A small encoder-decoder audio transcriber, trained from scratch.
Data: trained on short made-up English sentences, spoken by a formant synthesiser in many voices, 26041 training examples, 54.1 epochs.
Rows from block 8 of the audio encoder of a small encoder-decoder audio transcriber, named by matrix and row number. Rows with one number belong to one channel. Each number is 500 + 25 x the weight over its row's rms, rounded and kept within 0 to 999. All counts start at 0. Numbers have three digits each.
After each channel's rows are labels from the 100 clips, of 14848, where the channel reaches its highest value: "loudest" is the band of the loudest frequency at the time of the peak. Only what is clearly more common there than usual is listed. The data: short made-up English sentences, spoken by a formant synthesiser in many voices.
# convs1: first pointwise conv (encoder.blocks.8.convs.1.weight, 288x288x1), inputs 0-57
# convs3: second pointwise conv (encoder.blocks.8.convs.3.weight, 288x288x1, transposed), outputs 0-57

convs1.26:512470549521485497484521481516506462469515472482496567477453510528535449537508517491495532503504465484498488503469502482507507491527515491473490481456484502519501509474533498
convs3.26:506516455464476481541488454495484531466500471514480446463472513477539501482487487445522491490456462475527473518512462478459467475491477449472495477489503530474499494527533506
loudest: 2000 to 4000 Hz

convs1.51:511533498544449513463494511481512510528515506519481504539495531522522463456532486489501493534472479497487526505467492501476522510504530502530483470517523500497485496477535486
convs3.51:493498536521503478529530487517514522493497541522508500508513512506530507509541449475479480490495509475518495472492494519494528481520489557487556507511479470500481466522542507
loudest: 500 to 1000 Hz

convs1.252:487567509490509521525519562473506553494513463492490490518494501519520507529512493508505507530474503540494509489501464498515465510495487498494549490535517550505518501529495484
convs3.252:528448515552492571498517469504460499522486526508474480486527463564497520486541518494527535508503535495542486507534488526431465473472527474530495481525479501498499508499517529
loudest: 4000 to 8000 Hz

convs1.164:471518480562479459493477474475475518472503467507527505503511523516476467501447480514522460456485488506549542531482503488505486500472500529500464487512476505470538513453476515
convs3.164:519477492510523455494494516485471562513482518451499530533493505485497472492529491456480526485500464476500482531530474481449510493447516495511510549470549514533472494530495489
loudest: 2000 to 4000 Hz

convs1.46:468499485507470501477492484532528481465532492458478480463520494509524496521491468496480469477503429513526466469504496453482536532517461494490506496456515502503506471511537497
convs3.46:534529454537473504476491483535504504473510529493467476526505537479505511532506475481490503492524484529520528532523487526464546459547489490503532481517501533513507525553477524
loudest: 2000 to 4000 Hz

convs1.276:512539492471489533505509507516468489503462504508518490530497538465521498474489466540468504499507461495535504538542494537501545510489477522488526517528467552500516502480502508
convs3.276:509499482498521528517474551520497536506482503509492486484444472528480519515527513464500490468504506481471492485545514449486485481540486527471476522485551504505511537493514534
loudest: 4000 to 8000 Hz

convs1.148:483495508454529536527529495489495450525502472512490494518464472450519541473496469518469506530472516469468541498475463511452513479486517510474448480503507488489504487477488483
convs3.148:452497513519511506486462487498508530460485489465502476519479457493496516493450494497499514488534521487484459510487466500479485491491469517453494494496504489519521501528526507
loudest: 1000 to 2000 Hz

convs1.165:504535509458478498498501518536513476501499508515510471533471507478479478519464546506477546511462450504501456457471483475493470471488501537498514512477489487463488465557499471
convs3.165:520507486495515509544495506466486504477487529478493470487503513550508546466542504490525500461541482470505509512527497476537477487503519477488509492536511512485491509503478472
loudest: 4000 to 8000 Hz

convs1.199:519505513486470531511493521477530516504485523486471501501506507524516540530528464499468497506541528497501521529528482451518515529528506456513461507527489473489447527500435537
convs3.199:513529468531485481489535484474546472481486512470494490493507465537481471484475481552511509467529517457469503510486486479512461472496560469513460502461470456455485464510520467
loudest: 2000 to 4000 Hz

convs1.162:475529551510456520503485500500481519519484500468503458530508466485446470489524488531517485520499505515511528520539498498493522522511487516500505529486488503524480533506457498
convs3.162:491527485494473498461506539471501503546510511479464493535495476532509497498516524534535527481523544470502480526518529495507452504484517480450471511501464439464519507486521487
loudest: 2000 to 4000 Hz

convs1.140:531500496478497504525517475491495530517499544545497507506502513482522484508504495521447499499526477506496518487459468562489471537480503514535504471489472471470468514539522533
convs3.140:508499506514473513499529489490511523510505550543513508479502506460497504521474550482521539500503467539440533496463476505525537513514499504522502481474507478526482523514523516
loudest: 1000 to 2000 Hz

convs1.270:473495526501491467484474512464505511512492520496482455532515468482529516487559487524500496476518514465480453515535497505509543518555484500448455544466500525510500567489522520
convs3.270:526504513508505523523503535491517512519491517475479520455513534473520490479523477484502496511556514536482484482460487503507477500523506513512475507486534447474488535542510507
loudest: 2000 to 4000 Hz

convs1.178:506530497517505530488475478472486549512512517527514515493517453514513454498498451526513494518516476513523482467438489495520484480474527499492537514465500458477508510464468487
convs3.178:502490469480488472532497490524525544530501544478458475513544533497522462524482458514478547520493533464473471478482492485507508556487519524523514491491524515512489458539539513
loudest: 4000 to 8000 Hz

convs1.263:511486529458451502555527531535456525508541532509525493514517483524498497483492536487499511474483528500472497482465534511487510488500493496475464509473502454514482515491482515
convs3.263:487495514535534445469501533491476520546502508485491489502505493475534471500497517524499515494508454466525510475526511510502514507522513463510498499524488507509554511509468464
loudest: 4000 to 8000 Hz

convs1.207:515466532468500489505502525484532505492537530496509506521512537524478544478483504495470487495462518518475521503529494550458533488497480541477517532511515493464527510515446509
convs3.207:519452518495470538495525505507515521469506487462476546488482503493440443531474502490501482471522548482511467488495489516459534543491488459515478524472502487484491503488498510
loudest: 250 to 500 Hz

convs1.72:556514486475538503500468449452498527538486517500467501547481470493478467503527504519468500479506490511491560549499497554519472538529499543505501462544478491475492506489488498
convs3.72:465486505469474508527495520483562460517510479532506490493541487523488530516491499490530487524503476518550488487511449463484527505500514509542452475468519496504490518507493499
loudest: 250 to 500 Hz

convs1.201:558488489497484516483491542532525502505503474460534455480478518511488485524507497495526498456494497522544557514464512506484520486465492469476496513510474499479526504542454496
convs3.201:517506511531469499452492506493508511504537473499495487529517491524496531485487508512551464489488469532493516536520495517470538514468470498475542514522486502504464444513497462
loudest: 500 to 1000 Hz

convs1.83:511484468502524504498523524502478449489478504475494517493495507473521485509537536484512538522486486500529554459539506506526479462470454523475472541491527554508480523452502470
convs3.83:531505498490524496474468494464494518515520475522482470492520479500434472524503513490535514523495485438445506513529474478535519502485499504490483540525469512489481504515473458
loudest: 4000 to 8000 Hz

convs1.7:540463500504535544506473453520526526516525511559480479531517462518561531537493502516486544493523522497492473515533455496505501476505509478513504510456487510474443479481487483
convs3.7:499508518500511537513488516466506497493503446465458495492450513506495454472471476505549519493495504496479527501500474505486472498495493535478553501494482478528502534485517478
loudest: 2000 to 4000 Hz

convs1.125:469507511485498524478522486513557502500500470462523494507525509474461525484466506515479482461475518508509508521505484505469471487490520475533534467522480478476525499460523462
convs3.125:520518500497467490503492474492496466507494512507500495470507531466502530498525533544553515496526456517509466498514499551523533494530484524494524502517536485472483513495513464
loudest: 500 to 1000 Hz

convs1.122:493516505558488464483503485497516471518488522516524473498500500515487493504499553481532512511441483537508518547540532502471520520464474473518477522524508513490455497450485521
convs3.122:501490477533535508541517514499484505507502540456455508483501497537486528499525467517464530460527534502488544514506492518471478482475507532537485545498481481474549502485528518
loudest: 2000 to 4000 Hz

convs1.104:571474520502486521499483487514495511501502483472488547543489507524486527523507493541486508488480483536501474502505513478502440463516514539509480513480487464521507525499495498
convs3.104:481463520501480519492531530510504510484492492462505499511471486527503493517447503476487451522472488503479471501455442524499467479482480486493528539503498502505521519501481486
loudest: 1000 to 2000 Hz

convs1.264:542487515503486521490515449535516522541464497478486486532511510531484502482490476484458512485494468473516500513484521483504487512486539484496522467505466531526514508507486492
convs3.264:472533533501519488462522540502516532451554453538519470468546469510534501518521510511462499461509485468479526514535495500439482497468431487521468483526475491525520527512480541
loudest: 500 to 1000 Hz

convs1.279:511502544509506534492481474449466508463496495503457494524505497480466527506489489484516502469511515503501533525474437489480527515493508477487507497477464535496471509517492502
convs3.279:519505531547513470505517476497524514511494480481482473560471489532517487480459440466527479517535525477493497508548532477502501527518530460529465489472473516505485522459536495
loudest: 2000 to 4000 Hz

convs1.36:498511531492538503542521524499496513513517487443554501494461520474486522514488500531460483523451484532448497485491477522532540515534500533473459504505491512469532456440496516
convs3.36:542460530485488504479546523452460497512513532490534491539467486457508536489447504505534492494472505499551497508476541487507524510568509535472549513472551537531480480502508505
loudest: 4000 to 8000 Hz

convs1.185:510485521524506466510510474522474483492518460532468486504543502522512524499506491505501513490465466460516492521509496500457495518464505489486484507499508494519500496530509525
convs3.185:530469487534535480506499482507524515506514459532495530538506501522492526470524538530520539531480492495456509474517492518467535492526518509524528540546502504526474535493488508
loudest: 4000 to 8000 Hz